{"head_dim": 32, "bias": "none", "qk_norm": false, "width": 128, "learning_rate": 0.0017}
Rows from block 7 of a small multi-label audio tagger, named by matrix and row number. Rows with one number within an expert belong to one neuron, the router's apart. Each number is 128 + 24 x the weight over its row's rms, rounded and kept within 0 to 255. All counts start at 0. Numbers have three digits each.
Before each expert's rows are labels from the 100 clips, of 14848, where the router gives the expert most weight on average: "responds to" is what is common among them. Only what is clearly more common there than usual is listed. The data: notes from a synthesiser with random patches.
# router: router (model.blocks.7.mlp.router.weight, 32x128), inputs 0-127
# up: expert up (model.blocks.7.mlp.up, 32x256x128), inputs 0-127
# down: expert down (model.blocks.7.mlp.down, 32x128x256, transposed), outputs 0-127

# expert 2
responds to: echo; gate; saw
router.2:116138129118132122119162101159094103108141159143109100117120163114106173148174131116125136115148126122128150137176063088117118110175128118128141113120114132130157111091111163081079124131140107110146101124131152171146129131105114135102156117119119146112162154116134108137113124130088140145097177150096073131097084106132129083115158133130144102082089129138092131082131117123134146140090
up.0:197077092128083128128087128128128128128128128128128128128128128128128128128128167159090128094128128128128128128128128128128128128128128128128128128128197128128128128128128128128128128128128128128128128128128128128191128067128128128128128128176156128128128156071128085128181128128128091128061166128128128135146128128128128128128103128128128128205038128128128179128179128128073128161128
down.0:128128046128128128128128128128123128128128128128194128128175128128161128128128128128128128128151128128145128128128128035128128128063128128099128128128128128128128128128105110128162128128128158128128128160128128128128097128128128048128128128128106128128128128106128128128128128128128037128203065128128162128128128180128068128128128128056128128128128128128128128128128128151110095128128
up.1:132114128128150100128128194128128128167128128128128128128128091170128128128102128128128085128128128078128128128128128168128158128128061091128082128128101128100128128148128128117128128128128153155145170178128128114128124079106128142128081128199128128128208160128128128070199125128128128128160133128128128166128128178128114128185107128128156128119128128128128097128128107128128128128177
down.1:102098128128128128128128128128128084190128128128128128128128128128122128120128124128128128128128128128128081059128128111128193083128128128128128128128128128128128128128128128128183128128125128128128122201195128128128112128072128137128184128128128172128128139128128128128128128209201128128059128128128128180128128170128193128108128128124116128128128128128128128128075128128100128088128
up.2:128128162128128182128128128101128128128128128193128128128102128128128067128128128128128128128128048128110128128128060083128128144128128128128128128128128199176217128128128128128128141128128128128128128128128128156174128128112128128129178128154128128086128128128128128128128128128128128128128128128128067156142095128128128128112128128128128044128088128128128128128128061128085128128175
down.2:128128128128128083128181128128128128128128128128131128128128205128128128130128128128128053139128128128154128128128128128128128128128151128128128128128128128085128128128128128128128128128128155004128128128128080128128128162128128128128128128067128067128128128128128128128137128082128128128128087128153142128128159128128128128128128191128128128128095166118236128140171124128162128128128
up.3:165128099128128128128128128128195038128128128128079128128128128128128128137198128128128137128128128128128128128213128118103069128128093130110128128128128102128128090128128128128128048128128119128111128159128128128128087128128128128079128128065151128128166168128128128128128128057085128102128128128128159128128128128128128128090166128128128128077128128128128128128128128132128128128074
down.3:128149128128134152128128128144128128128128159128163128128128128128128128128148128128067198128128128128128128128128128128128128151106128175128128111128128128128128128128128158128128128128128128123128128072062128128115128128128128128054128128210167128128128128128128128128128152128128128128128210191112081136128128128128128128128159128146128128128128182134128128078128128178216170128076
up.4:099128177174128128177158128128128128128128128128128128128197093148128128128128120128128193128128128069128128146085150179128128128128091128152128128128128128128128128128128128128200128090128155134128165128128128085128128128066100128128079089128118128128128128128172128128128128128128128128145128128128128128128128157128128128128128128128128128128184128067128128128027128128192128128128
down.4:087128148128128128205128128128118128128128096128128128128088128128170128128126164128128128128128128128128052117128128128128252128128128128128128128193128128128128205114128128079072128128128128128034135128128128128128128178128128129128128128128128128128128128128128128128192128128128128128128128128128128128128128153095168128128128120128128128128128128128106157128095128128128166128128
up.5:128128128128105128128128158128039233128115128128128128127128128128128161089128139210176069038128128149128128128128128128128128128128149128128128128109128128128124128128042128128128128128128128163124103128128128119148128168128210158128128128128128128095128116128112092128128105128128128128128128120128083128128128100128183128128128120128128128128128128116128128128128128128128128128128
down.5:128128128169090128128128128128128128128128093128128128128128131128128128093128128128128061128144128128128128128128128128101128128128140128128128128128128128068128128090128128128128070128128075099128128129128128128128128006147128128202145147128128128128128128128128118103128128105104159128128128153217128054084148128128128085128099128128128128133128128103128093128128128076077128128128
up.6:128128102101081128128128128128128128165128128128094128114128149066128128128113168128111128128170109128155170128171128104128128128128128128128128128166147128128128177128128172128128128128128128128115128128128128128128128128126128151128190128149128128128128128128100086072194159128128086128128150104115128128128106128128128128178128128128134128184128087128195128195143106128023128128136
down.6:097128092128128128128128128138088080128128128128128061128128184128156128147128128128128112128128160128128189180128128128089110128128128092128147068077128128078128128128066128080128172128128166117128101128128128128128090128078128058128165100128128170128112141122128128128128103128128128128128128143128129154214128128123128128128128149128072141128128125128128128090115128128152146128128
up.7:202128128026128128128128128128128128128128204141128128128072128128128128128128128128128128147128128128166128128128024128081128128128171128128128128128128128128128128066128128128128128207187128128128128128128128128128128128128128128128128128128128128128128128128128128128104128128128170128179128128128128128128128128128052128128098128128128128128046128128128128128128128128128128128128
down.7:128117128128128128128128128128128128128128128128128128128128128128058128128128034128128128128128128128128128128182128128128128167128128128128128128128128128128128128128128128128128128128128128128128128128128147128128190128128128128200128128128128128128128128128128040128128128128128128128128128128128128128128070128128128128128128152128128128211128128128128128180128128209187128128250
up.8:128128128157128128128024128128128128128128128128200128128051128128128128128128222128128128128128128150128128073084128128128062128128128162128128202128128128128128128128128060128128136128128128128128128128128128092128128128128128128128128128069128090128128119159128128128128128128128128128128128128128128128128128128061128128074128128128128128145128128128128195128164128128130128128128
down.8:128128128128128128128128128128128128128128072128128234128128128128128100128128128128128128128118096071128128128128128128128128128139128128128128128115128128128128128128128059128128128128128128171128128128128128128128128128128128128128128128128128128128128128128128128128128128090176128128202077128128128057128030128128128128128090047128128128092128128093128131128128128128026128128128
up.9:128128128086128123128139125128107114128128087128128108151128128138128128150128128128093168162128134063066171128128128110128167128128160146128128128178086128128190128128128128168128128128128081107128128169128128131128128128128128120128128075128128128103128179090095167172128128128128128128108128128128128128160128128128132128104251128128128098135136176146102128123128076128149128128128
down.9:128159165128182160147099128128197128128095173128128128128128128128122128166158116128128138160138128165128128128105145131164128199148086163154128128128078128128128128128128128128115128128128155067083128118128128128128120196145128128063128128128165121128128128166128128128154145128128158128128128128116148165128128123128128128062188128173128128128128128128128126116159128137145142107057
up.10:128128128128101128128128128128128128128128128128173128095128128157128128097128128128159128062128128128128128128128128128191082128128128128128128128128128128128040128128128128128128133012128128187043128128128128076128128128128128128194128128128148128128128128128128128128128128128128128128070128100128128128128128058128128128128128128128208128128128128128128128128128128128128128128084
down.10:128128128128078128128128128128128128128128053128128128128089127128128128128128128128012128072121128128128128128128128128128128129128128128128128128147128128128128128089128097128128128128128107128128128128128128128128128058128128128128128128128128128128128128128128186128177128079128128128202128128128167128128016128128080128128128102128128128125128128128128128128068128128055128128128
up.11:128086081128128102128128128111086128128128128128128172148128128128049128128128128128128103128128128128128128128124128172128128070128062128128128128128128128092128128128128128128128176128128153134135128177128128128128128045102128128128128128179128128069183142048128128128188128128176128128128156128128128128128128128128128128192113128128193128157128105128128128128128128128090128128128
down.11:128037128128151128160128128128120099169128128128128128091128128128151128090128153128128149096143128128110128128128128128128128068128128128128128139128133128168128128163128128128180128128128128142128128173151128128128112128080128128100128128128128128128128128128108128112128104142221128128143128128128128166170128180128128128128136128097113128128128186128128235128090128128051128122128

# expert 23
responds to: filter opening; harmonic FM
router.23:138152142118116138154130147133162147104081164129142113113095107115146124138134113158137094104160115113103166135143124155134098088122134136080131110120132113144157123114094106122104084134158137119106129179096109139137126115115151179098147139131111134128108118127119111096134101057130094123143126133119094145121111077109141119134127128077142101129057154059139167141128150124098102146093
up.0:070128128128204128128128128128128128128128158128128148128145128128128141128128128128128128128083128128128128128126128084128128128128128128173128128099128128187128128128088128128201128128089128075128128128128146125128128132128128128128128128128128128128128079152128128116186128128128128128128178128128128180128128105091109128128232128128069128128198128128128128128128128202128177128128
down.0:128128128048077082128128128128128128128213072128128128128128128128128202128128128128175128128180128128128128128128208118128128128195128077128128128128128128140128128215128128128128128128128128128205128128169074128128128128115128128128128128128128128179128128128128128128128128128128128128188128128128128128114127128128128128071128128128128128128128128128128128128128128128128128128128
up.1:131128128128128128128128128151128128128128128128128062128128094109128128128137128128128128128128128146128099128131128108128128128128165128081128128128110128073128110128128128128128196134128094101128128128095128072089128128128093128128150128128128128101128230089128128128128128128135198128169128168152181132128128094062128128128060164128128071128087128090128128155128128128128147163128
down.1:128128169128128183182122128128128152141128128128128212175128091128128128128128083083128128128128100176128128115128113128147128116128068185128128128157165128128104128128187129128064128106128128128128183128128128128077128099104128114128128128128128128128113128183093128128128128175137164180128128128128128128138128128128096128128174128128161128128168128128128078128128128085120153128128
up.2:149128128128128194128128125128128128128128128101128128128163128128182128128128083087135128035128075128128128128128128128128120128128128128128128128128128128188128128128108128128128096128110128128128147128128128116128128219128128128163128128176181128128172128160128128191162128046128128128128128096128128128145179128128128128128128128128128128128128128128128128200128128128128149067128
down.2:128083128128128040128109128128183128128128128128128094128000128128128128128128170128128128128128128090151128058128135128128128128128128128128128128128128196128128128132128128128128128128150128128128080065128128128175110128057173128085143128128128128077070128128151128128140166128128162128128142128115128128102128128128128116128128128128128128128128128128128128128128128128104128128128
up.3:075118146128128062128128128080128173156128128150128128128128071128098128128128189128128128128128072095087128128128128128128128128128128128128128128128128197128163128128128128128140128036138134128128128092142138128128128083075128145128128128128190128134128064128120128128128128128128128128128128128128128125128128128075128128128093104170128128128128149128143128128158128210085128099128
down.3:128069128128128128128128124128128128114133128128087128128141128128134109128148101128128128088128128128114128189128128128121128128128113128128104128128128100082128128167128128183128128115128128128128105185108128079171128138128188128128128128184128128128128128065150128128128096128107128048128128128128082128128167128128128205112183128076128070128128113081128128128138149184114128128128
up.4:096150128128128128128128128128128128181128128175128131082128083128086128128128138128105128128128128128128128172128128128128128113128080128061128128072128128128128128128128128144137133074128139169160128128133108201128084080087128165160170162128128128128128096128092128128128077128079128128128128128128128163128128128114162140128128086128173128128096128128128060061128128163108128128128
down.4:128057128128128097128128128128128128128128109128114128128165128126128128163158174128128128128128128128051070128128128128128128128128128128128128144128128128098128128128132112156128128097128128128128089185056128128128128128128128128128128128172128128049128128128128128128128096128128128128056099128128102128128128128128128178128128128128060090128207128075128128128128161128061128128128
up.5:182128128057128128128128128128078128128117178112128153123128128128082128128128128116146128200128128161153149128144128128128128097177128149101155128128098128128128090162128162207128128098088128128128128128128168128076128128108128167155161107128113128128128128128128128128138128128155128128128128128128128176128154107128128128185128135128128062128128128128128128128161156128055150110176
down.5:128109128147198062128128101185128128128126128128128131128128098128128106123141207169144149128151128128128128114128128128138153074128088128128104128174152157083128146173128157128128128128128188128110128128104083128128128122128128128075128131128128128063128128128128110068128128125151175167128128128112128128070128128128128128128128079128113128128128128117160122128128128174128128181128
up.6:128128128128128128128128179128128190176128128128084128128128128128128128128128128128128128128128128128128128128128128128128128128128128128128128128128128128128128128183128128171128216092128128128128128202098128130128128194128128128128128128128128076128111042128128128168128005128128128128128128128128128128128128128128128128128235128128128128128128128128128128128128128128123128128128
down.6:128106128128128128128177128128128092128128142128128128128128128139128195128128128128128128128128128128128021067128240079128128128128133128208128128128128128128128128128128128128128128128128164128128128128128128128128128100182128128072128128128128128128128128128128128128128128128210128128128128128128047128128128128128128128128066085128128128128128128128128128128128136128128128101128
up.7:083128128128128128128196128128086128128128128128184125128199128128128128128128093102105192128128128086070128077128132128128080128086128128128140118112128128159122087093128128117128128179085105084128128128128132123128128128128084098143128080128128128128128154128155133170128128128177128128128128094148128128128170128149128188167128128104128166184102128128114128128128128108128128098128
down.7:128128128128128109128128128101188128128128128082128128128015128128128128128128200128128075128192128173128128128128128128091128128128128088128105125128128128128146128128098128128128128128178128128158128085128152128168128096090128092114128128068128128128076128128118101128128128128128116128150185128083128128192128128128128101128128118128172128147128128128128154128128128092128087128128
up.8:164128184128128185151128128160128128071148128123128074128128128128128128154128128091128128094128083128085128098128128071128135128128128087128128087128144128128128092128128068120128128163085128128128104128110128128212128128128128095187128128208128168128128128128165128128128128128128128128128138124128128128128128130128128128128128128128128128128128128128128147128064128128178128128052
down.8:029128128201128082128128132128139128128170166105128128095113128128128084128128128128128128159128141128128128128187128128128126193069168128128128128128128128128128128128128128128128128128253173128168128112128128101134094128105128144128128128128128128128104128128128092128113128130128128128147069128128128128128128128128128128128128128128128128128128128128090128128128122185128128128179
up.9:128154128128165187173149128167128128128128128128100128128128128128128103128073075112091128128128128087065128128195128128128100128128128128128128128094128128128128072096201100181102128206126128128127128101158128128128128128128128128128128128128128128128128151182128158174128128128128128128102082105128128128128159128155128155096128128128128131128128128128107128128128128039128128110128
down.9:112157193128128079128114128128188128128128128128128128128048188128104128159066208128128128128128087159128128128128128139106128117128128128128128128128128147117128128128128128095128186128128162088162087128128186187156128128128128142111128128068128128128128128128128090128128170149112128128128128128128128153128128128128128128128113128167128128128128128128128169128184174128124128128169
up.10:128128128128128240128128128109128212154128128195128128128128128128128128128065128128128128128128057128128128128128069086128128128128128128128128128128128128128128128128200128128170128087128113128128128128116128128128128128128197128172128180128128089128128050128128128143128128128128128128128062128128128128128128128065128128128128128128128128128128120128128128128128128128128128129128
down.10:128128128109128128128128128128128128128128141128128128128128128128072151128091128128128128110128128028100049062128226115128128128128128128128166128128128128159128128168128128128128128128128192128128128128128128128128128128128128128019128128128128128128128128128128175128128128128128128128128128128128021128128128128128128128128128128128128128128128128128128128128128181128128128107128
up.11:142128104128128128128128128096128150128128128176166128128128190128155166128128128128128128085128110128128128128128128077128128128128128128128128141128128128128128160128128117128128128128128128128128128128123168092158128163128166056128128196152128057128071132143128128128128128128128128128069128128093128085128100128128045019128120128128128128128128111128128128180128128128128128097119
down.11:165128128110128128128128172128136171128128128128131128084128128128128128128128128128161128166128149062128128086128128128128128128128128128174128128128128128221075109128128128206128128128128128128128128101128128085128128128128128128139128128121128128128128128128209128128128136128128075128128128116128115168128128128070128110128128153128128128128128128128093128232190181128128128128128

# expert 12
responds to: high-pass; drive
router.12:173178154157111110109103115118097123101157146140102103160175120125132158163105131102119145097116092121144190157147146123130147123071149148118141171106106150111089140122091157157145169119159122109139098161153178107100119124130139091125126148130132117117090152097111145137122108142169129131108131120113154109159124113117153106099116096141103138166106090141130114130131095080100124127138
up.0:128128146128128128128128144128086152128128128128128128128128128128152149128128128128128128128128128128073128128128096188128060148128152128128163084181128128128089128077128128087128095128090128128128128128128128128128128167128135161128146128203128128128128203077191128128128184081152128128128167128148128128123140128099145161128061153128128128128128153089128128128128128128128188128128
down.0:128101229128123128128128128192128128107128072128128128128086128128128168128128099128088128128128174144128128118128134128128128083128187162128128101142128128128128146072158103101111142128170128097128128128128128128093128128128128073086113128128128128128128128085128128106165166128128128163128128128128128128128140128148128128128128128128027128128093128128128128128128106128128201128128
up.1:093097128128128128128128128207128128128096128182128128128128128128128128128128128128128128128128237128093128128128128128128128128128128128128128128061128128103171128128128128128128128128128128195241150128128128128128128128128128128128128128128128128128218128128128128225128167128128128128128128128128128128128128128076128102128128128128128128128103128145128128128128128128128128144128
down.1:253128211210128128128128128128128128117128128128128128152128128128128128128128128128128128102153027128111188128128128128128128106128128128128128128128128128128154128128128128128128128128128128104052128128128128128128128062128128128128128151128128066102128128128062128128144128128128128155128128128128128128128128128128128077128128128128128128128128128128128128128128106128072128128128
up.2:128128170128128051128128086111121153128128128162178128128128152128128128128128177071128128128114128128128128068128128127128145199128128037128138090128156128128128128128192128128128128138128160128128128128084128128157128128074170117128128128128139128133128128128181128128111212128117187149128128128147128128090155128123128128128128128128128128128128128128163128128128083128128128103128
down.2:128128128174128128183128128128180128128094128128097128128128128128128128128128128128128128128128128100128128128128128128229179099128128176128128132128128128128138128141128165128128128128217176096128128128128128128106128128128128128128081128128128115128114128128083128128128128128128091154066128176128128097128128151158128128128128128128128128128085197176098091063128128128128128128183
up.3:105128128124080128128128128128128128128128090082128135086128091128092169157175128128120128122128155128128128128166128128069097128096164128192128128155105128128128128079072128128128128128150128087114128128128128156075128114160128128200128106128071128128128128100128128095128128086128120128098128114128128128128128128113128128128128128128128148149128180159128128055128128067128095174128
down.3:091061128128128128128128137098128131099122084128128128080054128128128128111144128151128128128122155152128086128128128185128128128164140142128128128128128128128128128128128128128092128128147128130102128109109115128128128186128154128128128128210092128192128082128147128128128128107128071111128128128128128096128107115144128170128113128071128128114182195128073128128128080128128128128091
up.4:128128128128128180155128122180128128128113068128128168128128206176128128128128128128128107128128128128128128083083128086099128128128128067128128128054128128128128128128099128128128128128104128138128128128128128086128128128128128128165128143107128128128171128128153128195128128128128128128128128178128188128128144128128128128128128049128037073093128128128128128128128128128128128128128
down.4:128193128187169128128128128069128128180128128128128091128128133128128165128128128117128128128128128128052128104128092128128173064128128128101128062128128128165128128128128128128128128128128128114128128128128128128128128128128128128128128128198128135128100113187128128128163128128128128128119113128128128128128146128128128053128128128128096210211128128128128128128070128128128128128128
up.5:128128095145128191114128128099161128128128189128128171128157074128195128077128128128128128128168120144128128128128128128128093128128109142046086128128128154074125093128166128128128128128114086128128128129128128073128128128128128128045128128191128077128128128128128128104128128128139101128128079128128128128128094128128084128128128128128163098128128128128098128080128128128147128128128
down.5:128175156128128128114128128122177128128128128128128128114128086128046128128128179155128128128128128160129128153128128128109128128128111103128128128170087128119128128128149128112128164128087128128128133128128128128128210128128097189159075128128128128128196096128128128128128128128106158128128128128128044128094128128086128128138128128128149067128128119128144128128139128195128180168128
up.6:128128128103128128128128128128084128128128159145107128100149128128185128128128153128128083128149128128105128169128105148128108151128128162128128128154128128087128128100128128128128128128128128128148128128128128128128166128167128128128128128128128128128128204128159128128029182128128128149139163128146128158128128179115149184128052190128128128128098128128128128178128128128128152161209
down.6:128065172128128128128126128182128150128128128128128138106119171171128068118128128172083128122128183128128128128080128128121110128157128171128128091128128128153128128128134128128066128128128128128091129128128128128085168128128128128128128128124128073128231128088128168128159128128128128128128170108128128128128128128128128128128128128128063128088079128128128128128128089128068128128128
up.7:161128128128128128183128234128146128128068128128128128128128024128128128128128128128128128128128096128165128128128128155128128129093128115128180128128080128171079128128128128128091092128128155128128128158128039128128128128128128190187128060128128128128128128128102128128145128128128128089128128128128128128128128128128128128128128128128128128128128128077128128128128128128117128128128
down.7:011079128128128086128203087128128128128128128128128128128092128128128128128128128128128128128128128128141128128153128141128128128128098069128128094128186098128128128128128128101128073058128128128128128074066102128183128128098128106128128162189145128128128128128128153128128128128128128128116128128128128128092128080072156128128128128128128128128147128128149128127128128167128128128128
up.8:128111128104128128128128169084120128128128197128046128128166135128128128128068128128128128128128171128128156128104128128162128170128128128128108128128197128128142112128128128128128128128088128165128128180128142128128128150117128128128128128128160128128157128128128061183134191149128128061128128128128128086060128128128128128128128128128128128073083128128128128170128074128128128128128
down.8:128128149147128128128128088107137110128128061128128128128128093128096128128128128128128128097128085128085128075128128128128128154128128128128128128128128128128156128128128128128128128107128108128063075128070128128128128128128128154128128128128167128087097128128128081128128128072128128159128128128128128128088128054128128128106128128166168128192128128128128215128128128128128065182071
up.9:146128128113128128128128128128089084128128197128128128128128162128128128071128128191128128212128182144155128128143128128128128128164177128128144128128201128071128111128128128128128128128128128165183128128128128128158128128128128128106128182128128128128128128128128128128053211184128128128128091128128128128128128128128072128128128128128128128111128128128128128128078128128128128128158
down.9:092128128150213128128128128135128128128128128128128081128156054128080075128128147128078140128128047088128128128128128100128128165128128128128128128128128128128128117128210128166128171128128128050053128128128128128132128128128128128128128128128189128075124128128133184128128110128128152128128128128057128128128128128128128128128128128128128128148128128128128128128128128128128128128128
up.10:128128128128128128128128128128152128128128098128143220128075128128128128128128047157128128121174128128128128128128128161128121128128128128128128063128128128128128128150128128055128128114128128128080128128036128128101128128128149128047067128128128128128128128128128156128128128128128128128128128152125128128128111128128128128128165173102128128128128128083128084128107142128192128159080
down.10:128128121128128128063128128128128128128128170128128128128172128128128171160128128128137128128128128128128128203128128044065128128128128086097128128111128128128106128128128128128183128128055128128128084128128151128156128128128128128234128128128128128128105128128128110176115128128128128128128128128111128128128146058128128128128128128128128128151105128187128206128128128148128128128128
up.11:146144128128151184157128128160128128128128170128128128156128128128169128151128128128128172182128128115109128128128128128094128128099128151063162128128128128082055128108186128128146128167069113128155111128128128128167149128128128128074172180128128115128128143086156128128128132128128128128128128128128128128128078128128153170128110128128128090144104101081128161194128128168128163128151
down.11:128128195128185170128128182128128128112128128100078128128128128128150128128128132128096128128128128128128128128128107128086128128197128169128128102146128128128091128124146080128128079128093128128101153128170128128101149128128091128128079128121169076128128128095159128104155159129135128128128128108128088128128152128128128128128128065128085069128128128128165128128128128177128200147095

# expert 20
responds to: triangle; notch; no filter
router.20:115111170126159092151145143088139144127156105155119088162129170131136132146109156096159127116125093128098109091114100141132171094142104115143148109143137153135141142148162137104144138112111120130151112152089142109163087160086154121112116094167153135101126105150129118175151140141132175155129150130158113133118160136087107099117145132134116156134160152079170130168095093155089151119139
up.0:128128128128100128128083128128128128052128128128128128102071128128128128128128128201128128081128183128128128128128148128128128128128128102076128128128128128128128128154128128159072169128176138128128128128128128182128194128128128128227127128128128128128128128111128062128128128128170081163128128161128135152134169119128128128128128074128128128159128159128128128128128128128180128128128
down.0:188128128077128128128193128128128128128128194116128128128128128128128128128128048128128068128128128128128117128128128128182128128128128128079128089072128128128128156128128128128128090128128128128128128128128073048128128128128128128041128128128128052128128128128128128128128150077128117128128078128128167128128128128128128128077128128128128128128097137128128110128128128097128128155102
up.1:128128149095128128128128128128128128128128071110128060128128128203128128128128128065139128128128106128128128128128126105128147128128128128164128102153128128128133103128128128128128071128060049128128128128128128194128080128128128128128067128128128128144101128128128128128128128101091173156128128128172128073128128128128051098087128128128128128102171136128128128128128085128112128128093
down.1:128128123128128128128128139128128128069122149128161087128128084128128128128143128151128128128128128128216150210128128128099128140128128205128128128128064128128093131114128128088128152128178155128073077128128142128095128128146128082128128128128128128128139128128097148128128128128128128128128147128070188128116085112170180128162128128191128154128128128128118128128154128128128128128128
up.2:144128128106072175128128095128128128107103103128159128128153079128180167128182128128128128128168128133128128120128128128104128154115128146128128149145095128178173128164090128128111128129186111128089128095128128163090169083128128099128128128128128087128093128079109153084128119064147100134115128145128128098128128128128128093128114128128128128128116110177128107101128158067128079128128
down.2:128195128128128128108208084170182128169083128170095128128128069104176128128128078128096128128128128178128128128128128128128128094128153115128128128128063164128128128128106128128145128128128128128128128128128128128128128088128143128081160128128128123111074126128128070128122128128108106128086128128103111128128128128128069110128118158128128128128163128128128102105128128155083154158175
up.3:128139128128094128128128066118128128077128128128128095128128128128128128128191128158097156128128100128128128128128128128072087161128148128128128128128128128128128128097128071128128128128185128082097127070128128128128177092128171068128128141128128077128128128128128156128117128128128089154128128128128128128128128147128128128128181094147156128128128128175128128048128128045128093128128
down.3:128155150128128128128169090128128128128128128128102128128180128128128128128114128128128128047128101128128128128128128137176072128128122128128128128128128128128199128140128128197128057081128128128067143128128128128127128128128128128110149105128186101128128128128138118128128128128128128128128128128128128068128156051128067128112128128141128185144128128128158053128169128128128122128128
up.4:128185128078128128128128128128128128128128128100065067128128128089128128098158162128176128128161128214128118128128184128128128128167099128128076128139128089128128128131128128128128128128196128128128128128128128128128044128128128152094096128128128157060128128128128128128128128128128128171128128128194128128108100128128109181145171133128128128128128128128112128128128133128128159112128
down.4:128128076128128128128058128128128054129128128128128128145128128128203128096128186128128068128128163128128118128128205128128128128128076128149128128128128076128128128128128128128128128128151105102128128128175128128128128128128128128128128128128128128128128128128128190128128128137174128147151128118128128174128128174059128083128128128128106186128128082172128128128128128065128128128128
up.5:128128160128115128150128079128073128095128128128198128061128128128128128128198128174128128128128128128128128164121173128128081128128128157128128128128168128128128128128128128128128150128217128060099128074128128128128209128128128128128147128128128128128128112128128128128106095128128092128128150128128102128128128152128128087128128128128155151128071128149128128078128187128128128128128
down.5:128128163128128128128171144128128128128128112128038128128157128128128128128128128111128128128128128128082128128128128128128128128128073128128128128128128128128209171160069128128128027128128128128128128128128128128154128156095186128108128128128189108174130128128128057128128128128128128128128128123128128110128182094128128060081128128128128128128153128128137128128128128128128128185128
up.6:128128128128128098111128128111098162128128128128128085049128128128128131128166152212128128128180128128128128128168128128141128128128128137128128128175099123128030138095128128128092089128128046128088128128128128154128111128128128084128128128128128128128128128128128128128128128128128182128128128128128128081128128097202128128128128128171174128128128128128121128128167070128128128128128
down.6:128128128128128128128135061128128178128128123169131190128128128128128128128128128080128128128128128128128128124128128128147095128128128128128128128128128128128128128191056077150204128086128159149128128128128075128168128128128128128118128128128128097128128088128128127128054078128128128128128128111128128128128128129128128128128128128128205174128176128104128042128174128128128128149128
up.7:128128128128101146128128095128077128088128128128128092128175102128181204128204128128128128175156128128161128113128128128128128183128128128128128128128060128128164128128128128128128128128171097099079128128128105128075128076128128093128128128128128066128128128101098175081128128071128128140128128128128128089128128128128128088128128128128128128128128097142128088113128128087101128128108
down.7:128181128128128062105196106128154147179128128162116128128128128105128128128128084128128128128109128128110128128128069106128095128046128105128128128128128181128128128128128128128150128128128128128128128128128097128128073128095128128091166128063128128081112128128128082128128128128066128128108099128128128128128128104128056128128128128128154128128164128128128094128122128137109154147197
up.8:181108162128128128128128128148128109128128128128181128128058156128128128128128128128128079120128128128128128113128128061128128111060128128128128117128128128128128128084128128136128128194062082128128128128128128128128128128077128083128155128128128128128128164128149128199128128114128139128128145128128128128162128181128086084128128128128084128128093128128178128112054091109128128128168
down.8:043128128135162128133128176128128128128128128110068128128156127128128128149128128128128128128128114128128128141173128166128128216128128128128128128128195085110128128128128128128128102128128128128126128165128128197128128128157128151150074128128128128128128128135128126097128120101059128076128128128128128128077128069141159204128128128128128075128128128128128128128128125128128115075128
up.9:128128128128128128128128111128128088071089128128128097128081128128128098128128128128192128128128128128107128128157128128128128128128128128128128128174086139128128128128128128128128152163128128128181052128128128128128128096128087184128172128128128188128128128128100092144092128154138128160149187128165128128128154197128128128128128128128070200064128159128128128118128128128128128174128
down.9:157128153128128128164128128128128171128152179069128118128128188128199128128128128128128128128128117128128128094204128128128128124186128128128128128128128128128128218128128174128128128128128128128128206163128152128124118128128108128128099128128149128128128128128194128128177128128128141128128070128116128189128128128128128128128128128076128128128062151169128128128128128128128128128128
up.10:150128152068128128128163128128128128163128083128093128139128166128128128128128173052153128128128088154128128128128099086128159128128128128128128128128148128128128082128141128111128076128068054128128128128128128128128045128076128128128114128128128128128128128128128128128128128105065162128128077128163128128112128157128063128090128128128128087084128128116141085128128128128128128097128
down.10:128099068128128136129098160128128128077128157128169128128128092087128128103128128159101128128128128143148128172188128128099128134144151157128108128187092101128128128092128128128084167128128128114103128128128155128107199128176094128147115128128068164144133128128128179128178101128128093128128152128092128128096089084141164128155128128128103128128110094168121158128128128128151099128128
up.11:109128071128096128128128128128128091069073128128128128128128056128128128128128128128072128128128128128128128159128128128106093128128128128128128180128128128128128128128128128159128128128164128128128128167172087128101128086168128128128092128128128128128128095047064128103068077111128073128128128128128128170128151128128128128078128069128128128128128128128128128101128128128128112128069
down.11:128196128112128128109161128128128128128128128135115164128128045128128128128128083128128128128128169128128156128128128128128098128128098122128128128128128128128155086204128128190149085128128155166128128128128049150128128089128128175101128079128128128128128128128091076128051128141128128128128128128128128128128128110103091146128128128094128128128172102066128101128128141150098128128128